Rows from block 1 of the decoder of a small image autoencoder, named by matrix and row number. Rows with one number belong to one channel. Each number is 500 + 25 x the weight over its row's rms, rounded and kept within 0 to 999. All counts start at 0. Numbers have three digits each.
After each channel's rows are labels from the 100 images, of 14976, where the channel reaches its highest value: "colour at peak" is the nearest of a few named colours to the mean colour under the peak. Only what is clearly more common there than usual is listed. The data: made-up ball-and-stick molecule models. In brackets: how many of the 100, against the usual share in percent.
# convs0: first 3x3 conv (decoder.mid.1.convs.0.weight, 128x128x3x3, each kernel summed), inputs 0-127
# convs1: second 3x3 conv (decoder.mid.1.convs.1.weight, 128x128x3x3, transposed, each kernel summed), outputs 0-127

convs0.53:514468484461491480493559491488503523501511527480487464468488458452488509485472521495486504480474465534496480475470514495472491529508496527468525468518495500472524484507496463484523472493482502506522494484490569479502494539492485451506463460452505471474530487471469500492497451463442498518469504488480548484455487464502488479467502520506464498499530546457487512476471510485501515481495
convs1.53:452492510500535484561505501491502512501486521501492521520440514524535459622522474506530500484499483486481515533511494468498500494500465548486492541504537538496463474488529487495480487541492509496472494519489526547489485497520519498471507488484495513509479504513506512491528505489523549551549489503514514534508513527487509488522535500480513499503487487498498489519532515514460489478546
colour at peak: brown (54 vs 12.3)

convs0.122:475486481484518502489460476368465508513482531504514530477431512503495483436478483513506490470497465491509483508496511467476490451491474499489494518493512484488478500454519470411487513479503480499496496485488500489446459522503501489454502483495488494481501525482483472483515504467521476510476508480475494498513496478476498448516515497502498484500494489506489511482508498492480480514489
convs1.122:468509529520517495556499506478506481463491496498491536546467450511504525602502460507504510519512490489476542529465481501498491515494483539475480487513535492488492461456473510525525465519490506498481511509496505518500490502515491496449489498501506480497487499494488552514506493475500554554537520495546548520486473513525528517500529515489493509504511476469513491527475493534502477460551
colour at peak: brown (40 vs 12.3)

convs0.15:505527492483437482488511480530490508487496471497535524507531505526533500536523522460495512509487534509513523505501508547530521499524526481534515506488503519544535514541500518513492482528512505480513517511533494501555563489533488467508487499488514490519535503513524525517493485539479559482505520499569533531498492501487510535523523520533516546517573513492507503534440519516491506489519
convs1.15:512484521545514504543511518498551496499499485566490517552477491504494496475503450513506488504506493486487547539499467496498491499510487478479467501500546496482498475443488513498514448507493514510530504503499474503487492505570503477444501517537483535494451493498466562509501480471504492538502495506551539499504515502508496496487518525494493530494492473502521501537503499548501457511570
colour at peak: grey (37 vs 8.6)

convs0.63:511539540480518518531488484507482493497501469482504467503468522545515458478525510501523516564482535506473488487503535459527534510509513458484517549464485527537526509513527502516552508537546475527491518516532513509524510484471489520498517506540491480458479510517536512502504534534470481520527513526506486523483498505493494528463463510494519516514484479478513460561525462488533523522536
convs1.63:515497511523501501536514516512557508492509490570492527554478500482500502477485453511488492490511497486501554540495465508505487495511498475476465499512540491478507473445474517500502444501487514510530499504492473496495491499568501482439490499540483518493454500498467557526499485475498494523492498506551534491502526510515495497489524528500491533503508474503526501535501510548498456506573
colour at peak: brown (73 vs 12.3)

convs0.82:487508481522502505487480488488496493470478482503495437496523515521494475520547503492499478486459513461518474469541488497519557568467518478434529511481501526527531484519490493478461475541511485521493518524521488489508510464489508529501509502450506469450525484496483477436485515524494495543515471514519510505499458489457513490523474479480496535513498480495489435495480531515495474506481
convs1.82:501487513539520494530511504493543500507499479559489521557474501491495502498496445510491494503513503483497560542503468498512488479509510489479464511493544503488496473445477537498528440495502515506527510481498484497504492509561506483454493508528492517499451505512465561515487486478503500528473498499560531501508499504493498483476515523513510533492499475489522505541502508547499455505581
colour at peak: pink (52 vs 16.7); grey (43 vs 8.6)

convs0.100:490464434515519462478487501487496452450505521505512511470471492507509496475438486497474492485501485467482453532471511456511480480481485474486510540509502474451498443506470470493498475476472481498501504473459518496484445479530500525466482493454479507470463505497479492507496495452501470524473503510474488489476510501504482485496540481462471436490472483489484512477524546502500502521507
convs1.100:505511485459495499460497489511453501495508514440507473448523509492484507501490554490495506503490500510507450462495534508496504504495501505523538486520452498508505528556518473507483558492512493494478495491501523478499502505432501527558512497469512484503552507505530438489496518518472500469500504499445462482507495497502493506518488473509504470523501529499481495461488498451514545500424
colour at peak: white (47 vs 23.2)

convs0.34:492522468514469492451513461499504550547465481516496530497513488500523499520488528474508524466474493532526534504497498548534534483533459452518485513526518519516531531518511469488458504520485520457488521513493479507515513515505505487487456503483536511496513513490506508535500476503460542482468483497539522534509522508479506507525562545536481543521562517471501506521465526484486493472506
convs1.34:497490521543519497547508511498546492487495492557490508547471498518490490518508451510516495502496480489475541546501466498492493500508464499479469496505543495474490476448517518500511445519495514503515488507504484492488493512569511477449512518519493544499453501504489562497510483464515517548506497499548544502495514507501506486474530524491491531500484474483515490539507496547510470497576
colour at peak: grey (35 vs 8.6)

convs0.13:515493485545461490475478530454525495483514491484482537486503461467538507509510472464500505476500514466480537507509473506512421528479489503505482509496473510474535501490485536459486473490477498483469498493491454536523482497511495478521466512492501495496485447513515483503446454469503511501504446476501539472473528496500483487482541474505466463492515470469488502473480495450478518439492
convs1.13:493508485487491506455489488494443497506499515438502476446525506511494500517499554488511507507495513509501449460492541490495507504496495527531543503493460504521491537553513482497489556501511490493471501490514531492513505508436505519559523500456508494511548504494532448475502509509504503470489501496444464501507495494497500501510482466510504463508496536498481490456505490450513538496431
colour at peak: brown (66 vs 12.3)

convs0.99:501494487518607516529524516501513505485501559503451479509491466474489522467511500495468498495487494502482508492453510492505516458466488491490517553493506511460490478530486533511477509500491538497513492470487485494496518513528511536535484516474497459444500476503439471518500523477528506520539516489491489504512533511528511488526526501461485490483442501483507500514524568525499492528521
convs1.99:524511511513498491536530462531550520509496488515478520545465511496516513470499463520505485499485528477521558548519473482462478559511496510496485483498563487471503484482479516507513447479522526514515497471499489505504496473550502510469495477519468483503475514485498534519478512473493520518504509524521519452473506533510454513424512504521487503511528472511495510529468470552504478503548
colour at peak: pink (48 vs 16.7)

convs0.33:482497453467477466445501459508523528502487512510490537518517498497504521514497525468500515460475502533520530498481518561534550506527484480517492524521501522510526531509480460492442511492468532472507504512469488501507530488494504480501468482481531465481511508512515484497489498491432517465498507500542515534505508519485507510544544549536498539492544497462485525534464548498477485498503
convs1.33:511495536540521502547506511494547495508486493554486488550478485527496490486509453503531499506500483493477540544504467490484497499505465480479470500502545489471493475442523512503511454521495515503519495504504472500498496515568513478439496520529489531485453503499502559492504475463518514546504489498540553495493505497488505489487519526493484523497476470489509498527504490546512484500575
colour at peak: grey (41 vs 8.6)

convs0.94:485480482490501474477514501550463474455519463488511416511475485493490490479451539489522483516506486481489506490467542465472498516523484485464527527471495492508498497496468509501478447512464499513534504475484549510516496503485504523495524467447490495488455496492513455458481501503461451492465512523484471487470456503461465484491498505459493508495468525495470509487501465546500477491490
convs1.94:506480501537510522542515500493547494503518491568494532547488504478485502494506455505488484489490508482505546533492466516515486479510518482484464493491529519494493490448480525486530437500504512513543515489488478504508490510566481486454483509531490523498457492477464559518495491501482493508506496504556524510514517494504489503499525525512495544495508478488539503544506512540493449498576
colour at peak: black (89 vs 36.7)

convs0.44:497473469527443507459507483486499494456436450478484520504509472458532499520502500481447493479499493489549479492484514491510501480488456518527511487513497494486536490513450551470522475540489527509494527527487490485487525494521507487456429517471501474491509470496511489498480469479543520451510479494492517458480508501454473476523473499491479524490491516481515487487494460501481501448485
convs1.44:551474495512512496506517506501533510511496507577490538521519508510493501377471489497498484470496525485494509505495499484493484501529511440519499517479513496488487530461479484463521470485513514513547484488462461496485493507563515492486528493534474520504466493489480531501531498468516441480477511507511510501495492487516468483467501499509508511492496506512527493503556522523499479543526
colour at peak: pink (74 vs 16.7)

convs0.93:524497509440521511476516504513494457536510516471512449511531506483453539517494514520502498513530503488480489502504513538438500607507503536498486507507532439507495504491499493531476518479504506533531528497525511525484529492491500465465504472473547495522535517441494544497516520516485499476501488508514499465504498503518506502487474480476483501502490517512542517462491486489543465481475
convs1.93:519489519533521494539514495485546497495506498568490523548476504491517505455493450508499485497499503485492555535492476497508492482511497466474466508487540512494513475440454521487513454505499513515533491504474469497504484485565495487451490494545479510484446512515455560513488493488509483523497505511541536504510513496512499508507508523498506520498508478499527509528516496546485461524566
colour at peak: brown (44 vs 12.3)

convs0.64:476484474522547520438507481494488518484478518486502493491474492493485474477496482482475489469483464491475510514469516554553477453470481472510508535563489481502517485551501476472450491510518517450492535493493501495499499490535504483511459495481533458451485509498494486504476483471488503532530502452491542500531518503518526478553550497544512498498533516492496494486476522468494483507535
convs1.64:527489521541515493542520489498550496499497487562483516552472501506503501460504449516516483501494498480499548543503470491492488505516486481483470500493551504478490481447487519502514449513498522514534492497499475499493488499570504483449509511540478525496450495499479564507497492468494486536496507510545534495490513507504484494471516519499506526502496475498518497535497504549500460520569
colour at peak: brown (31 vs 12.3)

convs0.3:489467494486522508491487506457476480504499531484470468509490472431478480479504484508530514453472468533556454494488497465443514482472473525451473505490486477466480502442482470483486522481458499517485530483484496539473506502486508489490480490506477495473518481481453487457549482478497463462521483492473484509487476472493481454510486500494496514450515490510494516474506495514467455488478
convs1.3:522456541498519523501526505540533504509518485480482490495461497528453493463472485546491459494520546453462518505498511500456481498532514512489500483517555468506499484506515523514549511474563517539537506469512527462507465486516471504470523527502465489509489497520467473523496509507487474515466496558477504483525469514497479518479500487529497456522487491511514494501511491510564471528485
colour at peak: grey (55 vs 8.6)

convs0.66:480480498490555478503504533493533488500536530501507480534473523475514520512506484504513490503468471531554515524470524513515517477490484499509504557523496507480485490517454526479527535482484519474514500488463509546439531543511504515498461476528505529489500481520497479483496501499522504490564497469491533483542528512568518488547524530507528529485478518508487521498466558480480515521520
convs1.66:541486533544506502533516497496546499512497483558485512554484495515504502438504458514523478501490502478490551536510477501484487513515475465483477498506555503481503476445498499507512464509498518514540495491506466501492487491571506487439509520547467504488454496496479559501499483470499481532508508515531539500493502496499483498494508516506503512508493480513515495516501492549504463526569
colour at peak: grey (38 vs 8.6)

convs0.39:478490447468508530443520440502494519537493469491491489479486496471495468493484538474531472473489507497530515527498506521484508527523461487522528524510484470498508523511483475475448474489464516491514472495489489498484504524485486489469473436452494460497509514495485423483517495486500496452483500487482467487481520531462491497503556509506512520471488520504479513496467442519485463471484
convs1.39:530479525548507491534516509481539497472497504542475500533482465560486505460530464491532482515478503488492536533491483497502492507522454467486480503480529500473482489454496499487470465524479524505533503481504467509527486493551507486445465521531488541468457485486518552496504476477518477525530464503528539513488526493505485506520555518519474523528473484483518501518521505531509498522543
colour at peak: white (92 vs 23.2)

convs0.58:489454503509538513527468519446495506493503501501503530509444480497464505451495494494501498473481484503562464495506489533430531559504472521534474500500534476459480508481475512478523521478511496452492511490513499505458490477491480521471501475519486468508482466467444525461509492439527475507528523472505491499513476493528524467484489503492487500465472485517470511528505500504491459477486
convs1.58:498506535516540495525515507521547495521516455532470520548469510484490488524476445517495490489495495480476561554515466474501477475502496502469467501514553499485525453456492522506512457492517520508513487505491492503495485485545501500460471482535482498482454522532483551518492509479502525522487491508544533494514517532503497508496511522510511522513503464489518491536491485561498474508569
colour at peak: grey (57 vs 8.6)

convs0.73:466472444510534486488513480502476499490503532491490560460489473475440530503475504500485489471526486503492523530467496528494458460505493531552508505511500463466483499505489500490461482474504530490535501471486515537504508525511501473487485435438503495540478487472518479514473488455491513461460505465497508500502500507512471484503533498541474512477536508513468547491467505493491462472487
convs1.73:511493535566514489525504467445464488499482470451484486504506460502560500571560501484563485512464503493484477480528533454475506504487484528506518499466520527525467517526474516481540514506495499510503459490472523482502491493501471493504479498494490499520513512533529534452477458513513532531515459512485531490497495489492506510507488475479532460503511525470510511495513478472502516463504
colour at peak: black (77 vs 36.7)

convs0.20:491476483473477493475495485505495437481483464469527471477506467480504484489465498514430501482501514502447469474471515499464515506525482499458492482461508475455499502499480516498494451512508510535523486416464523466502496481504513482499493498435497492514477504490464476502496515509472471515483499528485498487435484489498460502461478493429469500501479485497505493508509511534480483529498
convs1.20:529511494484518526548520503498534495518521509553490525533479528469495529419500462508473491497485493492496535527454477502497491482508513465492471476525529479486483489462476493499519457490512513505538547494476466490471495492540459505465492487531495480496454511484454543536496537502466458493529511509530507499523486496521481494500499517508504533472515479491515497541501489544547465534534
colour at peak: pink (47 vs 16.7)

convs0.19:481485496442544500468506471513515493503486452476498451503474499475472480486467513508519483496548465503505502514501496455452492556495461458490514512530490475478504501496504508491452519483506515533526487507468521496469483516480521487487500435470454501501486498512487478473506492484469497456457493481463486475485500490479478481496482528497472505480457498506453507466453466510466446477466
convs1.19:510487499523509521534504504460531496509512522561498535552475508490520527460507441500501494505485501497492534528490468500507507487503498472479456498486537516485495477441492505495539455509514501502528521481476457500498496507555501486442485499536488519485442503480477567530527504487491481525508504502542543517501484496512504499494521530494503532491513468476514508542505512550495476525559
colour at peak: white (66 vs 23.2)

convs0.109:484517506455470509499515512588544491494551467464483499502531501516503544502499516469455480526531548504442503497464496540513511504515498473507502489505477489522517507513475546562495473504510508480512468489503496505521541486485481495513506494507480476526497486543503530551497505532498530456530524519511476499512528525508479561510466509486523513514486486501509514516486516507562529504526
convs1.109:535485513533503502532510522494552502503503490571495514552487498496503491434509455509500485507492499491501543529502461502497495500509500453483466506498537498479505481443485503507507454497499510509539512496503457507487497500569494484446503513543482534490452506487465550506503486478493461520504495508545533493500513493504486502479513527498485539496491472509516505529500497550503461528559
colour at peak: brown (64 vs 12.3)

convs0.5:463485476500512508485510497490467501491495470488492424469479461457480439492473518501471488477485471493521469476478536463495545517484496456459518539498480503507502465488506501449517493506493497504505518485473518478457501489480517495463507493471477490461483460480480456457523484492458479459479472506492472500483464482429484467480497503465477537485498514515482481520490494530480480504499
convs1.5:495489503505519517531513496504539501509515512552496526555456527474489510492493441514489492483472494485492555542506460516511490492507497496476459502507550509487503463443507533501522448504512514506517515495502480497503487512554512488449496515522491504496448517480470548521504494484490508523510521508551530488502493500487496487495522529516513538494502466495517490549502510556502458505579
colour at peak: black (87 vs 36.7)

convs0.81:476489489452516532470503477499491525500494483493455465472491493461457491505449503532485494471497458505507483477483488489473498480512470470494489470510501488482494499477484440482484504471489490526510482496471522466444486503436496459465496450460476474505497512480483475493472492489463481444464473489479488489509476487462475475498480502510481513513492502489468513486479466497489419475454
convs1.81:516475504522516493543502494460515493516487531555506531536461506527524484439517449490514500495487503503489532534506476493499517516498479462478463498490547507485494466453508493516532470514510498493522499488490463537508496512542495487445496507530495511477442497488494570508538503482499472539527504500533540531482467483498504512490525522473498512475502468478493506536507522543462494542536
colour at peak: white (69 vs 23.2)

convs0.24:513514532461479514531496520498477456502500489490512429498499521524465474470531496506506450522517523486507501480516501513446513548471531483445488439451491477517472496498491475510445506492543480525478474508501477459499510497495468507486556496483489462481498492526494483467459510512496485505504516537508469449498478502491458518482443469475506505497486478520512490525540496512503502523484
convs1.24:513507522530496486526513519487545512497507475555493524552467495477516519476494457528503478491480496479534561533503473497493489514514515487475470496509546511487505476446466514499504450480490517514531505524494483511501493495561494484449472491540478506505461497466467560515514483492502464503521512514547512503501533512527489503484507519493504533506505479526513498538487522542509453515568
colour at peak: pink (41 vs 16.7); grey (26 vs 8.6)

convs0.125:500490459468530473459526529535469514492498533495497561523494493499489530463436523527517489505478498500475490532463526500506513445545507538550510535513515481497512519524497475488478536476471531512546542486488541511500508535544497493470520511491519478499484505447530500502523519473466510509486522498506507524484504531511499499508522495549482491479501528490520544506547530530517501516536
convs1.125:547488525517503502545521487491558501505498491568490514554478502506506501441498450510510483493497491486492547532500478498493490503510486457475471492497544507478494478447499504504515459514501514516537486503487467490488483493565490484446485505555482517482451511510489570512491484482505479533503495513542542498496503486507496502490508520497497513508508480488523502527494493544493476522566
colour at peak: brown (43 vs 12.3); grey (31 vs 8.6)

convs0.62:491528476506544507502504462518501495487486456486485453514478496514509471501502516483511506518496520486508494456496519473519535499509494461474531533483487533490508478513525542506495474506514509504529490502493508491516504482478524512531527471460503462436444504526512460463519525520478480507478519501518475485440485504448464513458472500426474511460443469470469502527515502527509479516515
convs1.62:497500503511505501521519507513561509489503483558489522547476503475493508491487450508475484498510493483503559542506460493504482498513508488478458501509536484488506476442481523503512430491495519513539512494487476505494491509558504480449482495521490502501456492493471557530488491489503494506495495509558528499507515513517493500487518530518503548505511467500529509552488498549515460500570
colour at peak: brown (60 vs 12.3)

convs0.105:475493465504449482449508481491516493516452517500495514442495463505490498502483498500503482459490514496531504559488483529466455526527520529528524505495484451499474474527510491497503436496479542503500488490488554532485485508522490463515542494456499441502513494498481500511533485496490539480451489502492556496472513510470504510477490488470483502505542529524508470474494513475527547500521
convs1.105:497496537521531487537511505466528489502518497536487534534457490500523494550494454523526482510511484470464543531492490466495494475509480508470476490498549515495503470456490519503514494526512509519504497515495507489500464505538481492442467493524476516484458512525477598498513486497510509532496495518543519521489505493507523513495505511482525497511502488455528476515482514536486479510591
colour at peak: brown (35 vs 12.3)

convs0.31:504461506508494497470522528476506466495518539495507435508478490489497500464506493500505500496468507492511511478488516485424483552463535544447514431481515435475460445495486466480484458487499494505480490445482501485487466511491494484494507471470508493479511489512489499484467526484478475499495482512456498440458491493492490503454507481467519460517492513507509503485499495502512511485468
convs1.31:499511494461499473485506486512454526483495494431494503445523511482512493513482560500498489510508517495506455461513535496480492503506512527522539518504459510526503530561482505517495548485514501508492472505494533493501492502435502516559516487471495469505553504508504439504506511532495508455497509518448458489488511506498489518498488472504497472506500532510503494469505518450494521490425
colour at peak: grey (39 vs 8.6)

convs0.107:507490509516523505496463502383496506493490501501505479488453496455512458488517488508511490465458457496515511482505494505507498479468482498468481519499511523495509492473494496390484507507499489497469499519493479488474486500491489484494477495482489500491493492489480467477487497491504448503507481487492496481498504482478496398481514493505494498493486479490479473492486492499457448490443
convs1.107:454484510527509503512495518504524492487499483518502503533472462517494531561453456504497506495547465492510531540483477474504496509498510537489477479552531476485477472453484517483517446508462503494501501522510501500507505517537558482472496516489512483513473448484502554522530494481523531532507525491552533532515489519532519472514512512482516523487503476520509499536483531534516468473552
colour at peak: brown (48 vs 12.3)

convs0.95:471495493529475494502484504343506511509515515503487540465461482503468487486480476503486469465490496474482486529502492498478476522517502504535502497509494484495502507475510500429512527483514488515498499480505489491464469501516498507495530548517481509527468472478485492500498477480531478493492505504474458497493499482502493444488502462517470493508511470524490447507519525483477504502468
convs1.95:486533527521508493543506490495509505490505476505470522546487490481534493614514458504501508519503495491493549536500481485515487504490480526479480514487527511509495467471471520535521467515473509506481494517496493535511490493517497492444486498514487481483483511512490561510491481489520577516489497498539543518470496520480522505490502521474519505494523481470524492515484520529466495451569
colour at peak: blue (57 vs 0.7)

convs0.98:498478488505571506467517512490479503492523537507458469489476457470459492481495522484495514484467473503503462516471500479479449544475475490478537552518494476449494472483483501477480483473480519475517478472450518496475463488478509513491473485500481483476500507478473478476461468453460503514499469471444502499491503495513490471508550497533484479496496521460500521437485513488489491478491
convs1.98:497517480491504483475501460508438511503472512426491495455517513498513507525501549488492507503483502503511449472508534488506502514492472526520536523501467516499494519560501496525491551476516500487474487475486529505495500486435505527565497468463508476491551514509524449499490521495498522493503500493448477497472511512512490505501507475504499465520498527469482501463491487452493536505431
colour at peak: white (83 vs 23.2)

convs0.9:502489480485483480485473486478503480500469489463463498497484453451479471482462488457483494478497475521493496492504492460479482485475485491484485492494456449462507472488472490488521495473442481480453463468454459494468489506468501490471450495550492479481511498510493472472487462472523500473484494464476481524452490501470480475495540514499536509494510483487527508484486478465438500453494
convs1.9:498466501526493481477498485462469514501512512461498499478467470560505490479524516504580478507506518481506496483465528526474510494517490511514519511497518550532491501533523481493485547546472498509486519493542523487530490484481481494514533528477480524512508475488509436461470493502483479514504489527446482514528483486473482503485520469517500441534485513534469496465515525485550488538456
colour at peak: brown (41 vs 12.3)

convs0.102:493485464483522476477514509499472436492497487483441506487481494498467484488474503524465531490447482492488482515465512476511432485510475520534514501485500458499472488495462453485516475458488506492518492415493530531478456517474473466459494479467487502497490506470523492481502495455480496480494496493477499506505484525465473488498502494503481431494517521498481509470479460463502484469489
convs1.102:521493509526500486525506495505556499491479493572505516549490487507495501439512450492489496512503492498500540531505460495506499506505496453477458511479525497475486477441476503500493450496483505500541472493479444499485502480557502481457497503545494523482449501521488550512499481484505487532509497496550548502482509494514498517500524531517487538513505467486514509538500503548482480515546
colour at peak: white (77 vs 23.2)

convs0.12:486488454529445512465498496496515503486496465511504515467485473480525470537442531494476503456512499497502533497504499508505467478516514484497505491546481461515538494488506499457532453493479484504513508477482502491542485515498517489477422501474496558517512518506509480531496451508525521491442483497501532523441508502511511482501561527499494536502535508503486475506477510470497500444488
convs1.12:474444522546504475497493542464474512480499520487497472488493456523485490552527495482568480521478470494445482489516503518486501477506476521504499487516511553510467502492557499526503506544469500498494471514552515494510485524489493463496539559471514538515487474512522509462511463500483496533520499507498534492500486457462528479543542502512512513510474502477503478518547530496507499500505
colour at peak: black (73 vs 36.7)

convs0.37:474511444520492512465501482494449508469497477506523533495495516510509509465519514481465463481491509474468510499476488566548536404518489520537527495483480526487497503541514491501483482526489512460510500479534469474510519456520528453490485472455528500534472520524522487539505490486523497506475523488516479518465480512492500503513535495530515549497504513504493472527494502508514454489479
convs1.37:535496530515518492538518503490555499495488485563489497561479492519486499453503450509518487504496486487495546534504469489494491497506492453467469491503542495478495472439503495492500462508497515514536505494488463496495484503564491489440480511552487524477453497496494565498501479484493477524503488507541538499508503486497499492495508526505478523501485475495520504525504491548512484515571
colour at peak: grey (60 vs 8.6)

convs0.96:514518472503603503492501474488477523534501556534456512509491496496487473454510507489488497513500505486476512507496498480533536443477513464485514548516516496513532501509530482501469509489523514513499506483508500528495485517498533535527503533481510470408515518484479488523493516482483507542517535477511480541510537501498520497521513489494471475504485494455489494509532557512491516529534
convs1.96:522510512519480492532518463498533497493476483545492528558453507495514516518492453517509497481492493483507564550508474510493487534504480497471472499508546522464502462468496529506526455504491517506509491489495489483490486482560501491439493497535490516492466486504494568512486488469505524548496508501542535494479504519525495489471528519511498512507521480475503496530473480542505478499576
colour at peak: grey (29 vs 8.6)

convs0.1:490518498438517548480528465486466499522477452479475470497488498477447466508453514477466511459489466518512480509479496479487500498488466419456491478510472481501514485481518470482506463476534507500506486474449490464482485508468516497498526464472483488482485490490470492510518500497459495468451489483487479508489472479458471465476453523444518520489481498516489491471512478502503497506494
convs1.1:523494504498521492545516507490545500491509511565490542538469505477502515432487453515492489502491510483491544532498467497496488497518518464481463504506535501485498477449488521494531456501520512512533513486489468516483487498550496489448481509543485498491450514496460551536520509494491473521517515511544523501486468499493491501471519524484501532489507471484523490540501530549495459524547
colour at peak: brown (39 vs 12.3)

convs0.48:501497513468480486498530512579542475463526483467496509517552473485504543519473537494491505508502534503482499498479552486477499538558481533548526522505509484504525530538471517555516507491452531537556503485506530517503533499513510480484474494508506509510536484503488495506504493517499531492508492528515538500487523513531496549526492522495486516554492542484534550510491515507502513492518
convs1.48:541487517540510497542514511489543502503500495571489523547486495505512494426503456507517482502495497487495541531496473491498493500512481450486472501499539515484498483444489496496504461512495513512540505501488457506480490505569494484445500510548478518485449498495471559505507483473502464531512501509538535506499504484501485496489508519495499524492495479509523502523512501546503466535557
colour at peak: brown (60 vs 12.3)

convs0.60:474492461476513495465511494479494537529480534528446490473503472440441506462458509531500490478476468493526507506466484479487491471515490533497501497491517519487527512482504491488464503464476499523525507481479522486488489499456505487520518491435508482478505491465488476451476486480481477492444477512503501516483472508462480458495481472531483486451488493484445527509489502496452455491463
convs1.60:544503511487501509523508470453464491504486529490491509518488476520543525436487496472524510507482487493497467481526523481484507537490493448484502500504506527478472485510513494529568522503506491502514498460433468502512481529480512504502482509542495521444510490496537517505533475489482519533506506496490537510465421473493512519489508502473513452486538503443511516482486534473497543485473
colour at peak: blue (50 vs 0.7)

convs0.22:476483484470530506463489462478440440479506467461518479493489506504475436489469511529510480498486483460510479450522505501502460464517500508494517517504488473486496486492476486479488507447469465524505504453507523483459445495467508489479511488482472506512519504502485452459506459477524491514462482498475472468470459483483481494517478459468508479492463499481489463498504506467495465501469
convs1.22:512482520495477486513504506487553470502502477561520501512510489497495490431498482499494481484558477494475524498520495550477496508514531467484479437475522480513488492454485515507537475530475494515549472552504465464495490511520485461463539521528499514505458509518466533496458490525477453507470507517524521485490474461486518497505497514513473512484519489516517499521488548528483459528515
colour at peak: white (57 vs 23.2); pink (41 vs 16.7)

convs0.116:488489481540450510474478494473492504506475461513473456477500459478484456526491487505473510481490486497500478484499454472517474497491538498476493481526463511499541488468481476467483485491506455499477524488493493496507467519464495481478483492474486538522490482483498490459469463486442460498447437483505495517485486469472483473468477467514485493505535476473471444504474501476483472475450
convs1.116:494513475457494497455490483500448515514487513449515476452523523487505494508502548490493512483502492515521445454525526499508509504490515503510526515495442506509482521554523496503492553499502485490473492502504516513495504519425514516566501492477521487496548508496527442490511514531502492473487491491454462498499480487480511485513483484505505482485500523490485491470502521448471541502422
colour at peak: white (50 vs 23.2); pink (37 vs 16.7)